{
  "image_size": 16,
  "norm_position": "pre",
  "bias": "all",
  "qk_norm": true,
  "inner_norm": false,
  "positions": "sincos",
  "tie_embeddings": false,
  "residual_init": "none",
  "optimizer": "muon",
  "lr": 0.029,
  "momentum": 0.9,
  "steps": 13300,
  "batch_size": 64,
  "final_lr_fraction": 0
}
Rows from block 5 of a small autoregressive pixel model, named by matrix and row number. Rows with one number belong to one neuron. Each number is 500 + 25 x the weight over its row's rms, rounded and kept within 0 to 999. All counts start at 0. Numbers have three digits each. After the name is the row's rms in percent of the matrix's.
After each neuron's rows are labels from the 100 images, of 14976, where the neuron reaches its highest value: "top examples" is what is common among them. Only what is clearly more common there than usual is listed. The data: rendered landscapes of hills, water and sky. In brackets: how many of the 100, against the usual share in percent.
# fc1: MLP up (model.blocks.5.mlp.fc1.weight, 1024x256), inputs 0-255
# fc2: MLP down (model.blocks.5.mlp.fc2.weight, 256x1024, transposed), outputs 0-255

fc1.173 101:491535516506524525471483511523481534519511519457501530496534501516529474494511519556512514538446501505495452486499525522513461452473532509544513470530479473487496493577533482513472483485491494501490519469468527502493492505498494493476464518494520495506526492451504551516514482504493497464495532531519497503525506489470484501490542501470507493525497475474534525482497528528517533499503487522500483519477517510536478505463528531506528498489483497563578518527477469532475489541509477519513500521484466512494506507484497503517517492470484467478522547524501520528513439481552489452489483483474523521508504494492510452516473501464496498514486495473474570530495503515540485463434515541482502477485547482516472528502548507518474471547525499513476480522493528491468488526523491
fc2.173 103:518473498475513491521492469488466460485495452537494476519494468491499539452516489471527519519535493547471495531464469476487494497534476466492503508470503511482518493450516536516510545483467490491493499528545533503527519530491479467529468510533487493513456550498482463497450529512488591494466522506495497507494501528528493497509469457509505500489490538492479500507500486506491496505509524493512476492501509497492525471458518514505456540531477513484517525503506501504494457512518507504533536539481514482456483518543515519488517519522501485489520522509433580493495486557471479505485487478513525506490458468506492489522543493507520518453493459505489519508484558536479465480520538475511510555502473541505475548495457498485521527498476520496509508541485467477498481508527491
top examples: sunset (66 vs 25.3); sun or moon in view (35 vs 8.6)

fc1.350 093:476508438507526521463549513500476480503462497504525527522475543498470437504477482497529513475527500502453531475506499510472515486474471464492538534502492501511504465483525489522458533510515437502495509429527554509460506463499498479513521454483489503505472537465520435489504518499485507465499510518468490503490484486491497515514509530478507492506504492491474510460562476472545517515538445457471515468532524494463516544475503528485526499471497499499528521542494413531476536478475511491503445497497509506534459532521483504499489484463505506509499469486477503470506486506495510501508456486495500492477490483480515520511516480524541521511493473481523499496494491490484507494524469480472541463493507463485526535502519549492509507488513472525504480496500537511461483483459475
fc2.350 097:538522489512502488492519510440491485531485504486482475500478494535504556515499497486548497517524486502453513490474512534505537488526510504537447531516523503472459528487481494453487481476518520487491471507513469516515541508482479512504501528523506466499495462522449543504490486537496493530505509505541511490480492474528513489520499523534451497499467477547550525481508486548504512499484543532486546520474490559492424469515471450521485501503537462501532484477514520476488492464481495529492510478474505491474501468491543486495482491546458457500537556469505486493481482481503529467538521490496495502538495499469489497495485502501507490486533545484474507475502463471486515540463519561544501479488508483494567494480507518486520471502510513512521508506528452502460512527484491
top examples: sun or moon in view (47 vs 8.6)

fc1.238 095:482489495525496485562513490528514479503508512484494520539524469511492520529490521504490478516482523541463484465468510501543503505474569498541544495530532469470527505530495493523444472484505517496538528470518447490503509453483465520466438486547499516548475525466491481535472490494528483515492515459459533457509491509576504480484503522527464510522471498527480547526496509499476492490487480493463486473469502503459510526509475497524516514512519483470521504498479475494486498493529469544519526498482471497518489510487517490534497486477527476467450545485527543472492480528514476491482527521455479507501456495484459514478532535535452510482499474502463513510512486533483505475479500454515489496502487515535460489515478458481499497478501509549495470475488480498460497512520527
fc2.238 088:499526519465504498456513479471522487468545488473512470446467517484459516509536471470492451497492511499485502485491512509478493488533532582478452454525481498494485555510483460479497455448496495477503455503462477484510504481467498453497509517499497503528488499459531499477512521489508526528511474530535498451464489466488477497508498492527495508468519503516521552506458508486506502488504445547472494521467505533477482534529486448502514528505498511520474529520503507502481535458534506481470508541500521538504509519533492440498507513508453500482542481496500499506461510483509507523497469493536498508504551504532494493482541547508490516523501502491489470500507478468489518508472525543496520503434567481526471498466507472490496527497536493514528514481518524513499538531488504
top examples: sunset (84 vs 25.3); green hills (64 vs 14.3)

fc1.79 106:519500516518518511507509542467516440493525538532490513484465480485494485490462463502481501505490492523502534436527471543521484460526513470491482472518498498485522448523525482471505478504475507534535435506471483496501517466526470514451501442497519535531468515508508511511521455498468503499515474477567502508521477532482555477488535488481486518505521469494530477493514504491499518472495486490502542481515480463536491489508489526468461530498473498492520496520497530519511499495502481528540457491497481509496505501463473520486516462461511497513546510484505467483490524523503532502505529452531467546456523487492496504415491513488506527506486508502484503519502511502484476529479515499457500473520528497477457504518544505544461478479525486506528470485495486459456450461531472
fc2.79 100:526501505506515490486528537493523512522446532535520503490515484481496503532528508485472520492498497498513493470446492464530480499535497500481517501509480509487497488487500495534497486494494561491505536518498534517512513473502509492509515527486488471521521470514528500526496489508515522455516471480500520472499504478501527520446519512496476509478514527490471485503454474486497488542548483470501512483523530464453522479488521511521521538502548514470465461478534453480465522500436526503497432524511463533504514511519521461457503513482479477470531495490513474517495439559532518522445515468520509520486495527525478444472481582497502479485456494487500468507522510469464493509505482488502492512486464510494510503450517529552505519455490540500516521556510482449512504531506513
top examples: sun or moon in view (61 vs 8.6); sunset (61 vs 25.3)

fc1.257 092:508455467501477496521523461478517477500479518484496515481485474455529514491490481497440465501517533512453491503512463532481508490488501505496524458476517531497523536511514518548451497469515543505466501533489543490513500495467520502527520486510465486486511459515490489517560519489468501546502495516501489540519540493519473480520525507512502499488488472526475490454491468473462466522499500503509484550508508541518502446515462448483506531508514480501530517462458538540456471496504519513508507473463532455533497504543497543491475516514509539505519486537497538444501494466492501530499508540506517514511568491468498479466476487496535493494496517456487518521434522527478515528536501514504515523493473508463490450510510505481476482462507537476520498494487518493496454528477478
fc2.257 100:504490535497516487521488485528480493476511442491440445516471523545502501515501493496551555496484484490502526519528525495524504421523507527481461546516465517480481471525478515491486530511485493500508478505503483529455509500517443491514498471488497453513475517508533503509459457496469489492495516508483479434498490528499475550513501482502495470482539483495513485502501522563513501518467486492504514480504482464527460509486550509474495491508530504497522483546502537482506537511495502476512464544538468509483486501478513493510458529546495485473468521497528530474507489470477513550473498478512502497500493496486511553550523531494475510505504544496518485509556509489536480497499486511493457445509495490491519533480502491533508514495514479543526460562509450494543505489481483
top examples: snowy peaks (33 vs 14.1)

fc1.2 110:504476477515513515501481527526539521478497480462540492499519534516501493498510500532494508532412464487495523509506508489492471499460487503473521471469527516456513478505499539533464538469491494513479501496497509462511529499477526493456514519492476458547479457489468452527498515531472497468526533505487494580544506470474503458500530516497494490520530464512503487454499487493555498474499575518481480508483512502494480520520510474518504485482489512524466518511455530483538486480526522511526483460495487524570458489475507478482501503504480547520512536502469516479503492545465550480470536549517512516504483480501491487524498479533480507533531483486540536485466481478490523512475506484491441526503506478484519517507507478492503475486496507520477513518503482517549486488540473
fc2.2 114:512512496510458518492446495475512515533504480496489512516535477517510491513520527423500543481517496567536521541494540512495493512519466486490493530444497499486499476482481509498468545521491499519474526518469447505517467527477413448474529506510503518520531506503505508527504461522486506503526474495528511505479516490469547535478513463490516503549510505506515472559457499534499471495505478529487509490479511516517491507477528487436528518509489495511475470495523472535488511499514491553523491472487492467471505498496519523476493480488478466464467496492502480525493470463528492480520491471490527510537494526479532497491536509460531495501476521492442464509481533518482513532523527544581522476490496521455506476505489513517487452513520507507534509514494499494479525473518486
top examples: purple alien crags (96 vs 14.4); overcast (88 vs 24.5)

fc1.395 109:529529536513499474469494451477516549501517485476478480504535464556539496479464512486487499504540536520490488500540521494543524544509548518492527498518500486543544514502513514527524527519476537484498510499457482527503534467487510488480524477481471444503499497459513508460472498528491477530508482532484510526511537462545512493458519515533457497532470481502487497495458490492510529493526560489527492487489501494523525522489477510505532541500495469534535500534493479477493496476488515500511532501532477486528583488465536542496546510439472512458493527464540511502476511525499516490468520460481524491482507501542539482487501470504482470504513497477473482473472518507540479523481468505524495525515482532497521466472511497513493466516485501448486529487494539477511477501504522
fc2.395 106:485512482518504512496534504493500544536504470515535545500464557484448468520505503517504528484481498497534467509504474530499497435494521510513448504499521465499476478523479495482488494490515481488533498491477506500452555426520535486505506526536527492496505506522454474473479498533532538547475544522510503474502498521468501551493463503521510506504486503510513487489560516502480534485505487507558509533526502508456518488503480514471475493548513493554516516466512485489496495496529472532499470509523509462472494527531463518483460480481515491501524525500499528497481521510470488531486498528467507549481501554511487544501508505542475501499546483516525521503564486503480510467494488529502511464451544465511487488531496510483555502532505492502518495473467516527544533504468490
top examples: sunset (81 vs 25.3); desert dunes (36 vs 14.5)

fc1.65 105:514445483501535471478485484459521509496528481528540509512503491504499521517519487465516452495504508472533447502486523490551522509527468482519508505495489489497503466514528495534528496520471462490510552492505492571492533513512501499526478549512532445488453544478525452464492491535477486488532516487539505496479494529522459508494473514516502531525529477526482473527529516510519484501539516499467525484510557511529486525463488499519493508485505481535534452547461489482503461516480570494449510455500487456513479500475542460487476455513509489480491485513487497468508496475490510465517463477491493500508507538538477513507525475481518523445460504536486528508508505531526518541518472507529509518529518527509508517484500485486503496502492480473512503516525480563471527532488491
fc2.65 096:487516482496525525488468481543502515514467530510478484478500511500491503535489489486471475497516498456524542526448553494495473479531550532519481446495505555505449503485471529515494554521539464522519485514492519517500488516546510509533494505527483504489518504507526473483462516503472494488475478524501518504527526485467536475509532505475508479471490518476475481529495539534464511509488472475483529493468484479497522508541507518525446444524516526499498515479532493494511496503530583478534512540465522478515518510519484451480516495544460498500501493515535506465483470508467500503482495460505487509485485505494443570473489496466524466518471475511510519450514508514472458485523494490482515492543493505451475539519488487498488500486502530502524481512450481512529469550476498
top examples: sun or moon in view (42 vs 8.6); red mesas (39 vs 14.5)

fc1.145 112:476483533580523502517564474503469531533486482525482503485499493507504548520495534498522547525473549495518479532526490499435487491494490477473521488485500499518520534515479505522498493495474514505483500476482458479513477488531514522499461527480545518505493487496501448483518529483490533551510449522491494475516526466497487502511511448485499462528495509537502519505518524507485482533489492511542509489476465480493497482489538510530510494497535492524498481491523470470495508503511491514528529457510495501470452499537471456470448478493451510518502493534523482503501504476459559500497495475491487459489527543500465492507468500487521478494482538503456473510525454508484524515535521571506449482489498494517500512529504469558478510491552496476540457533495499495462512493476516
fc2.145 098:447486468494533484463496496500505504510493494484472467494488502515500504509515530490467486524464450545504563504452489466539499510550501508472554513496507502534484529493491495493463481502501513480480538479483506508448479494514529523518506516502499502489513483480516539534466541548468526519520467485489529513537514492515500516536480484539523539493523512510501515494523448504482514506512451522536499498470498513462459486496444501521536546460513508487476533500520463506466496483476487466501504470507508497483503494474524475481457493454487483530493503539487508511533517497512510511488509514508486452491491525413548518495523488503445480485459532520531466526530441454492510519481542483472508496517493526499502490509497495498452522483496489484491565459485522479458499477486513
top examples: night (64 vs 24.8); red mesas (57 vs 14.5)

fc1.120 111:511500477508559523493535493506524474496484514518546490513500485505506493482446502528487517494474476530512484480514496507499432530494518546521483521491449487479531551483464478506457525522476488512497479439497512515484489519497507531534479502522450494486499500462508500515469487500480520491490501493491477471526480491477484531457478502462491471499487525485518506519519474523513493527477506531525498516534508511467541482474488524488513517526556463483529488513480521496514530484461503495483500502561479494484481519459550494519514521507552469488468537500485520467477498457523510526538505554503481538482480504479507468517552514520516501533524468438536525523456513506569498500491496512472525542484474488435487503469476526538489528496471509476533504535520467523520513524524480
fc2.120 117:531475491471476475499488511473479523526530486516496470465496472539502537556550478485488457485473487475510539513510518503541523496547489520503484550507511491466460515484490466510492514478511529481467486492508518543523523497511464447490479529531509471504522478473529528496506491502527518500478464492530552443432532504500539464465514496524485502492532474527510478517495494522514518520457504531516547451523536560506480512486561485489484454499523508487476481511518540471525480506505514478480506503516501503547512493470447514491507485505498488481538508501518473474535536515490444471522524482475487477500472443515537524505512511509528487552507518499485513498515516496491504471479498539506530495533485508499552515542496507486484493476507496530509467476512527538500479525450513
top examples: sun or moon in view (39 vs 8.6); dark volcanic rock (34 vs 14)

fc1.181 102:490531457462503475463522490517507516503497508492457487501492487520527547489470509495512562488508538545508496526530520517455483463496479471511476462483540492538469485504511468480470487494467523505498497466557542486500522489484538501528467479485491512528503521529524521480486542535503478468513486498495503524488475537527492502454459524531508521547515492471503536523483567538491476481493516476505527485494494473516510501477478516491487458525472498484502507472535515507466535507509492485480458474478449475517498508490538504505475450542510500501458438517501509460491494513493530499454453488475530472501522512480500452498470485486470513481488484508501505491475467466516500490490516494482499533491484520516440564504550564482545487478490493517490456512495490538506495510535487
fc2.181 113:482469464522485502551501559501458507463519476528487466521492498464487472515523482497496476449473497482505509462508497488509521531544500490470466502517510486494543518494493451470477527504471538459500540526482471507473507511496488517467471572505468534486505507465492503469505494508479481510510497482530473506532527526440495509502553461493495517473492479545488483492510442450476514482522518504501466532498519528478503474513520516498518480464500486474513517536497492516522499451467508520476503507471474529510494538536510473500498517480472517470521553492498484492493515488534465512478526541520499492485464525487507471506511541478518482522491517490479476500434483474513483530473495550458521465542500529492472494499523457459515507539512481489478505462432507498499452507470511
top examples: snowy peaks (81 vs 14.1)

fc1.365 108:516484524520510515515531514478487483571533494485486522490495486501508493533477501497522451514507498461536532488501521481486474486530485504554512488513554492495504457528546520477536474456500530495424466543494473479484510487473509498479490492523506523543504491524516488499506465541495505458497525543538528515493504496519507523510514484528478434486547512511510490520472512472469519479519539495482529459508530519507513480574537521515496455537484531480546531488511492510499496513521513514505480450473530521503509513491498531476496522481523468469503537483483497473491464522487509551505505490557494532469469505517504488474526548503459494522537511457486487528469513489485478516474473527514491550478509510507478533510483477477531464511517530436485498490481499497501487499545482
fc2.365 095:504462483510548484491493487537505466512468477533538463503488523501485497486485488518497497463530534557504490518499514514506543527503513492489502461523476510537513506480519533454492513464487488498524508446523479487507554505515462474486490475514489471496465521517553506467489487537457503493525521486533569510500485495498425500513504525498500495476499477482540439497507451509505540521497522461501517470509517489536492485545488534499506487516535493525534482554508512476518490491509561494499481530510502496469493477505531491475502521482478476483539559492511493539492522516517518499536486473471491520495468521488496482485489493502501557531481475543495489473495548544531468505487496542500510509528482477501485490483517563443506534505515488496525533506525556519487481481481541
top examples: snowy peaks (49 vs 14.1)

fc1.485 097:497506494517480506511516510525537499501472439496476514478543513499545564512468495502517523558515552488524499512504504494514521497497572522483546528507495539491482483514531507501482495506489493552512445494489577513477488518515518469531482532486508510507460522490524499466513462492534493517497520475482522511491500511552496506519528524529519511532504481495542484540463506490495505476469505475477480509525489537500517471496480512487493471460518488586522543484541480474521479471479521507495503482477505498491488480523511487501518514536483514470509475493503467521452493520490478538532472470454442489522494452512452459471495479483490531510486452492470500500525512490525546518481525523487511491499501502522509546541482522506441464492532496495485481516537468508506503501515526
fc2.485 094:505531531523520498499469517493504490433529531537513487456496530468507490525474502539456474496484500492502461540523528475513476504471491481494501517483517527532497487505528500523537492506480525488503433479496468504557523485481536506508517483512492478524507493466525512538506464508500505531485467494480509490475519495526519491485476490488459461472466495471502489507515473476513508531546527471490533480480500490505549494490463446493504508516520521481500509521470466502481532492502501534500457490469542523496501544499508487493484489501459477516530503542479524512517514517512551449468506521486546466482497498495522516468460518537516467560506584497522506497523524529464437499541507492520491488478515483470506566497521516468470529521495468481526544470474513505514520464482484
top examples: snowy peaks (36 vs 14.1)

fc1.434 101:472503528470483480484552498535470482490496480517455522470496519524497518521546465518521445460523476524472532488518494472500499510469508503517505548497486465505477514511518513474496520479517480482549506487448460465478464526545484507493467486523469466534450483514531513498472458515496529505493493462487514515461510510547470513444499508505448477472504507445520532450478505514526475501483487485464562491515522522506519523522521487478517508480438480486516461437544509510496458507508472475496498469500483513490483528495511499521523490486489497515500516495528473506497488484539501469511503512472486506499506509517495497488477460535481480551483547516480513485501519505461497484535492465451486463496496518507469523487507460494503506529538496492490485522492471506475412528472508
fc2.434 110:501521454530501465487490521499524540515477495494521507531533505523545464507539533467512490511423474461531513499499532499505486488516487504427466474456526514515510455507482532494518502475510486468527455480483537491530470519474498476572480481476465480509543528483469523527474462514500532501505541495508482524487513431502525521569514465538497485489487539479508514490490459467484522499486493479479524511513506504476541492507509507497501528495472457486479519475534514513520505493516479547517488491486523477522506469500481520513499532538483481502508500500527504490456510523516495520505521516476461503504529571530515520513568523542521485488512485509524554492495531541509502524512476511473493509468515526480471520474469469479507510496467504477491511492506494539508504513526462
top examples: snowy peaks (77 vs 14.1); noon (75 vs 25.3); sun or moon in view (25 vs 8.6)

fc1.13 101:508508507512507480502484480505496461493484538532528515457532521501550520487522511533509512496527449502458471501505484515526471556490492503574488560524497474503494515566470505499514526445495518495501489468509475441506467489472510530451506470505515523534472496479522477462490512534503466520503485493493488456531490485523458528489492498496504485488508527489509511495504477541504480500521458544493517461520449487493439471493499499496499483474507499477502470486489513476502479519526473539495471476480463472498535533492506520484538510482518507498520515506521492460532495455486529486549525463463479507480491512500447507506474481464522484502497500501482483509535506516513516511481472560441508489477552510530477460437480506554476485505453486511493455530505482498501497501511498
fc2.13 094:499480467555497510498506454513506504517490534463485499522499514474520459509498497462495463524473491529489533455467509522521500544487471508473530536491521489513522504499501520444494521536525506487507481467458497518451560465486525490499485515522491480486497502508492515485466481484448469479493518504505473513467545499481527483476474474507469485479472508507515485503471527495460500502552516466502535547468511545524520470520532513511503535532436460531482475478503446469522517468503527509504540541500530491499529516521511520485496538545473458484510510493532482532496543458518466524521502530498500486515494476503536505502468483469472468547507500495539549524517520495479502514517458528463499503486451521515483523533467540507491497461491523527497468466459480510518510520478501
top examples: purple alien crags (37 vs 14.4)

fc1.664 089:526463476478519511519491519502515525524506494506514526456502500535479501487476491535455519519467498488521514549495455512481493556486508513522494485550470504484514510535516472521478493495506497482500478530484542502525527479531486536524493459503465513493480536506503481520511487512514519487496452525536463482512511488535538489504512537521475481473488498491511518523475456500472468506475454519483476444472444471501492513470476475490514546533527523463524521489509485508502499487446486488508473510480545515515530476467478469499503509536488540537537473514488520455554476490499479541501484453505472501504498473561533481505502500442495477509531430512486507472495516431523485493502462541518536510500514492490464468514497469523497511479458504452484506531498479500501467465488511
fc2.664 094:502524501457504478527475532565492469479518512515481532473517493518488454554543503522486493508503469473474494532478486495491527462500481532498519499508444499521495551460514480517493473507503505478470485531537487418543515476488529478481460545508485491494499494534482502495486494546480440445491474510517494514474493497486509468525518489490498498515499515509467486500550520478469499501469504497446517493478463498478497477507526534540460492480495456505497494528460490512506525501519480546518510524491496507511508450491515506508536522510549484547525557526499466471494490480504493544457476517485474525515463481453509552485494528507508531502528523488537453532516461504491519486474497472486500488515468512550496517490497491482454481499485535527507461491504480521496534523502471
top examples: sunset (72 vs 25.3); terraced slopes (33 vs 14.2)

fc1.731 078:573503493502543486520497509519504525490486578539450476498449504495507484502476471517524476498531503542449489546500496479477525494467474471495505514536519463467541498475519500491460487516491496501501499542524556551477492516516465494541458514494561539493484512488498510524506508529509494522505531441489467483516481491479501506500511492472476505502542523445445466460477486515519494504533501509539549533471446497526499490480462475479486495520514485455495489513481503520498525470493488485488535544523473512518465510572426508468474500514526480532473506524475505513478511486482516503477512500514518475498511543527487486516467502499502495505533522486517483513478504500498506501482530516508497486457513501483483501491461472502467541515490469459473494480511478493492476502496532
fc2.731 083:505493524521470493519547497509510493526493488507522506485493501464544508503489501459462487486514483525509525469529465532452507476460492476510470549518502502489466531470503484501506517490500520522521505500492486519519481456476489513497529468474551522471511551471481484459512528478521522445518468481503457500494549521495472547511485529521514455483453497499484470511510490488507469501502491461508492457490493527559524532541495444519488499461523460556497478459519492496477535536523531512464470524503497519456498477552509472511523486523492493519512474485532512507494522474512472480550517490465527519496489458491509516497504510542493540505523520488485556467509504529521526537512488493478521525465518507482524492505490509481494547543498527551505468434487513526472506492519465
top examples: water (96 vs 44.3); overcast (57 vs 24.5)

fc1.431 099:501518490510506508485484475457522470473486493503491522526485477472505473481501478554520506534473450521553545524499520500515493493503510513503494492499439522520504536509556504502505495501472527515518488489453485543487505544505518500542519493503526500454483496488512512512518466512533516504505539518507492546503470483477523509523492491508473481472479479483474480491480522564511505510475517509492485493493454498552534544528489474520473502519529497543497551484482538518543539516476474457516492530452478502511473533464549506501496527506533484520496491495510433487457520497485506511507519565493501510477504500448502488505549502542498504522531462545538461506540541541490510518541482529496452503480524465478507519475493488500518565511514496496522471535533484492513516494521499
fc2.431 093:521529488486507506493492536495504529499519489541461514554467535513484477531505499499530487507485488502524532505469511508492490478496551531489557485499492524527448462506514506538504480481517481526470476514522534478537496495502475446512460514483500477478487492487493541440480489511527501448530495465578528528537482463486493452469501454552465470517498511521524482498506518496489505465517539493496484507484502454509516522517536546500519499509551536534491514499497497493507528517461491472466519505448502485506538499503496499507525487562499515503485516529520527489538535491508515514507537506465486491491511481468521497487487502472534488523514498546544512530516494475510450499474518439500475517500491543508526537498509506524478464477505474465483498472486544484527438512510503
top examples: night (73 vs 24.8); sun or moon in view (45 vs 8.6)

fc1.718 083:477516498488511482482476480454523514528517513530542509511531510457533463512437492516475494499454483529498514473471480450489490495548486514480507512485478474529548509509506520502505523465473494475576498492532512475550516502516486560479516497462467494495496489517493515501522496527514436501487499453501473522537482486495539523490489497490497466520514469514515529509513488532484472501511525500503516534574537513502503527521515525477487527514448504453457496462491481500489544486486520519525499493565501500517503531495510503466461499516480443503492498525490506506506535527520530501463526507478503507478489510508481443482485483471529513532444522511481474484515485494489502490486492510492529460500513552509497511501479515535500549457528504528502491502450494487487517458459444
fc2.718 087:494466504476490517516508495503473502454518519501499479498479498480471527483548539480484485507500467531562482553496481566514513492565509520485478469484508515470553494505525522508484470505491514544530470511484505502457501503522485493492481498548513512486476499499511516480501496491476485548513488527493555541496533536487490452493554488482485502496550545497493499476518459480510526524501488526505451494462511449512509458473482483547520542473477485529522520517512508513496495503465506498505469491496480514488525493502480542517509519524548523543518533550530509492539483513507505500471553515514498484486476519529497473507468500451551519499509466485494504540507505516493513544492533490528470510503504472463461490497464481487429530481519513483474476539515546483486492514463522
top examples: sunset (57 vs 25.3); sun or moon in view (40 vs 8.6)

fc1.553 100:497492539494554480518513528497490508485501493456506526497490512521526458500520465523477511502540513501503532493514492483531463528485481431551524474533479481504530477491481483509546519494536475485486498513461519508544478500483507493495491530515503502493497543500498518473482479540492494458507512521522471507496512539463466513542542459473485516494477488514503490519500566473454491527480520511511500474523485459475471491519499474552512517511503475489477505498468529456481495512528497453471535520468524511530543509532481505526497475520496475511503471503524528510492502532471500489465511463514543495475458490473531469515506461521514483491495525535488520504432497549494479539568484488500469479488518467512504558499478497500510450481486487492486500468518552518515492447538456
fc2.553 103:480504463504532507504527485513507521440485562509488502484473488517501486499459514525544539513526473497543497500512525485462453454532449480519495478548475518539474540476528501530517487494487503479484486487543508494502493507507485542513449509485513502515465505495489508528488554497475509501542503504483529526513507520518542514428454505474522482533492512493478429521515442481475500497495507481495531497488512463477460519502503494483472501466531538505482522536483480485500477523514505478487520528471503508504530473500465495470469517476446511497504491474507478527477469490480504579524475485500507455486451514507505464479507499522503522497514529502539453464508517476481493511530530520484459465490485540475500472480495527480494508496455476503519471535510473507509439499499507
top examples: sun or moon in view (90 vs 8.6); night (56 vs 24.8)

fc1.642 100:471492504494501463490498512499517464464487472521472482459472538521454481476512508422483480473478535509511507512501455531499544474506437547508503520484462494504482500490532526484466525514543503478472509500514514467490457485532516489514538475482490545534501483481507478463514476494507529477478495546493536501471518527508528523472492481503504533482529500532521488545505493493499490455529516482523521517481497492525492475486472466514493538480508519503511457540555511530490516508476476490536533502493496489548469504524466506509501491519507426511476508513509554482490510537521552534496521524510483460492483496462492508501489478484507495494483496548465463520517493495511499470465490464524462504476522506562549505506505526508530478533519469485464515517476508523540536464482459
fc2.642 097:478480502474490488531545501504491482522527546510477533496531489493554513483471466520531476546493460508506508456521522497467505477505521514516494482488523507476522509554467498523484487491478513489491492458545482491519519546447496485509528507477488499530495478469502524536509503490499510545489471440554485512525459472468510484475552526480464466510465468501490493480477476490489522491523574506461478501481519490485450505491467540494492526478501499508512556536440492483530504487501492503486513521475541540468505479492473518527495519493487529513495498446511509509460526521507475494579495477518505471482489517479558496494504573465523514510507517506473478469474540504517492515514495515511510489505498482505462534493523531547482534490537491483520515494484487506466481531495500
top examples: sunset (57 vs 25.3); snowy peaks (39 vs 14.1)

fc1.237 094:507484478466485532492485533565514534510496524456486493528540501483501498522524510535470468540511514505484495510546509503496536495500486512474474489532493467500522464483513508529483548513496500496471530439463516516519486507470520492548483501481510457529462490483526484529493515549502464522546489526522501516508507459500486481447543469526481548420484534532495481478502499482528486471567476506512546471547471514518530498522477493509526507511533477484515470504500533485509497485489485513499494463492495523525538512478478478505500546504515534476486503482503490505528524486481501449548492495515511478515491477501535535534462490493560545512533538499516518491560489518475490467463514532494474467496473496484494498514531485500488510444486515502502473521477508493492524499494547
fc2.237 086:520486522479478511506560489466525480565513527474503504495443454512545469495490468559502462512525510500536527497509497535489488488515459435492513511492534515537490509496478488505489491489469505503520515498477497469490492480508470489488498490488498500456505518510515463502494496510522463518520524538519508506556501496523494515486460518515466471479514463495471448528500499496484483524521482498506517495530486495529462484487497481511527455487515519470510484521498446513469481530481493473441519495518544531491516504489497483512478500468492499486486533544508484489484529486513507464542536515511469469490480523508484496497513467488566463490485532481465488482483506460500462536513504517487412446513507468537542540466518454525534538488490555486486482481516496522489487489530476
top examples: sunset (99 vs 25.3); fog (67 vs 29.5); sun or moon in view (56 vs 8.6)

fc1.601 098:490446495453519497507478512499493512490542466468473523519522475516500482505566490501497482532529515503483494504536509530509502511485484516475476466548532510497524464493496446475476455501523482493471489478494484486496524470499486475455492482522498485515480522487499474549482497479493476458489478480551548467516515507539474498500486462528520535534546511514524436506492501554491524490560460516527469492538505555461497465469469473467556502491467545475468464502531505534521518517459474507516496497528496492520462503488547502489554514490503508484492506504489494481510514501519464511515503483462454499467538500522508498497453527451504504546498494541507500517516520500507508512498485473511499495489500451503508479524480469482520517515509487513510488503484510481493552558447482
fc2.601 088:493510497544490498483489507495465482531479486528470477538505465509488498464469511501534470464496488502510521439483503498503524482559482539474486531455491477506469493539513480457491512511535476486521456505523481490500495510486521483486501460492501508523517453500564530479495512492541508470506517496502475548507501469476498508516523522481512486514498517522454512505502476456528536456501533489491492479522471485491552554472518480505472495533519491496564497512466476497463469477541503526480472490517487524471520507554443498504500451472497466566487519482480477497502546486464510547473503476491484501496497514473473535464514499516452490454482495551541527508506478526508471503485527525476470489479514498491485496474520473467463510478496493459524478472487519506463459470515479
top examples: noon (72 vs 25.3); red mesas (54 vs 14.5)

fc1.724 077:492517535528493516494535489506429484549500454496538514527536469493495501487527464470494490537516548480493466542460476515461492539532465503491499524506510455543493486467490474509495486451455472482482494518470496498494508470549499486506507517436502463519518494518501464481499542515542470500514532481484520502519530506514513528491468507496472483489522490512463521469471480520516465525494505498504545535508547533481502477506530511519469523501461520508485483493478464528515510569516514525494525512489482468528486511534495531504500474506483482468509479473484464547514483546499490500491476510466521495508492491456519498548496505470516538495520495447484531513468483503519518500487529534511454520489512472524531502528479484541492480490502536498546480506502472549557474520501529
fc2.724 079:473515483548539518534521495529487511449497515511539460513506534471484483496532516484490498492501513533542479492466525491529507518494476489523514508521511480511486460497515493521509496490561529507478501484473515452502482454535509553521533527445491489489501532481492486531495499532494448442443512528459520494510442466511505549476486489483485465478542500457482517512489520509496488541509511499507488435518492543495477474512465495500525499491451489539510539508521517466490499503468437517529458502492531506484501520488502495476493473507489510500488504539558487517466547512509525484487531478465494539533570495504516550522529513476489504475503487479530516477487512485522481501499473497510542458459520479472516498499505474497508498519524508483464499473529484499515547487518500
top examples: noon (99 vs 25.3); red mesas (78 vs 14.5)

fc1.478 117:479443485511470503471523515458472518438464469473486498487480514467479544463535480474422484537464494518530528522523506501517502523490516491489534509503502529456445534482522506475508488475515501512481501502460478454496512507481520517526502489510535495522503497490544559465479491501551480483506504486511483481519466501526499510477518490514499507465484513520481483497492537507512547485507516464511475493469506493511488522542504510475479467496502506499512498497452505529514496539498557455479479506449502519481516522509481519469483544471483470524531494468495511490524542539535482492531488512496497495557454546468503529516516551508522453488497520519486499500479490505492506480566488509522487466477530553484492489500492486513501488522534490461482484504486510516500436513519439
fc2.478 113:480489492528536471510519506501484476517522512500531457488492537468482532526489476512498495503451562525524523493472464532464466522564496478477501488452459497488454509472469493477495533495505484487487521505549454491499501517473494504487459504469523489480481435487475463465471478539487476487536478515474451495483511479529474521518524495509487494505524520544456470508520508521490474458516448485505469489496524538489519509532487519496544506510529490511470490504532500507515476501471476480459486509434528526475468492486468516467519481503495534504497514492514491556482485486557515526459474521504518524497513516470535515527478456503499502450496523472513461508536469483503510525558537469492494462502521527557455516495505500528514481495502476478511502492488501525487491491532506
top examples: sun or moon in view (61 vs 8.6)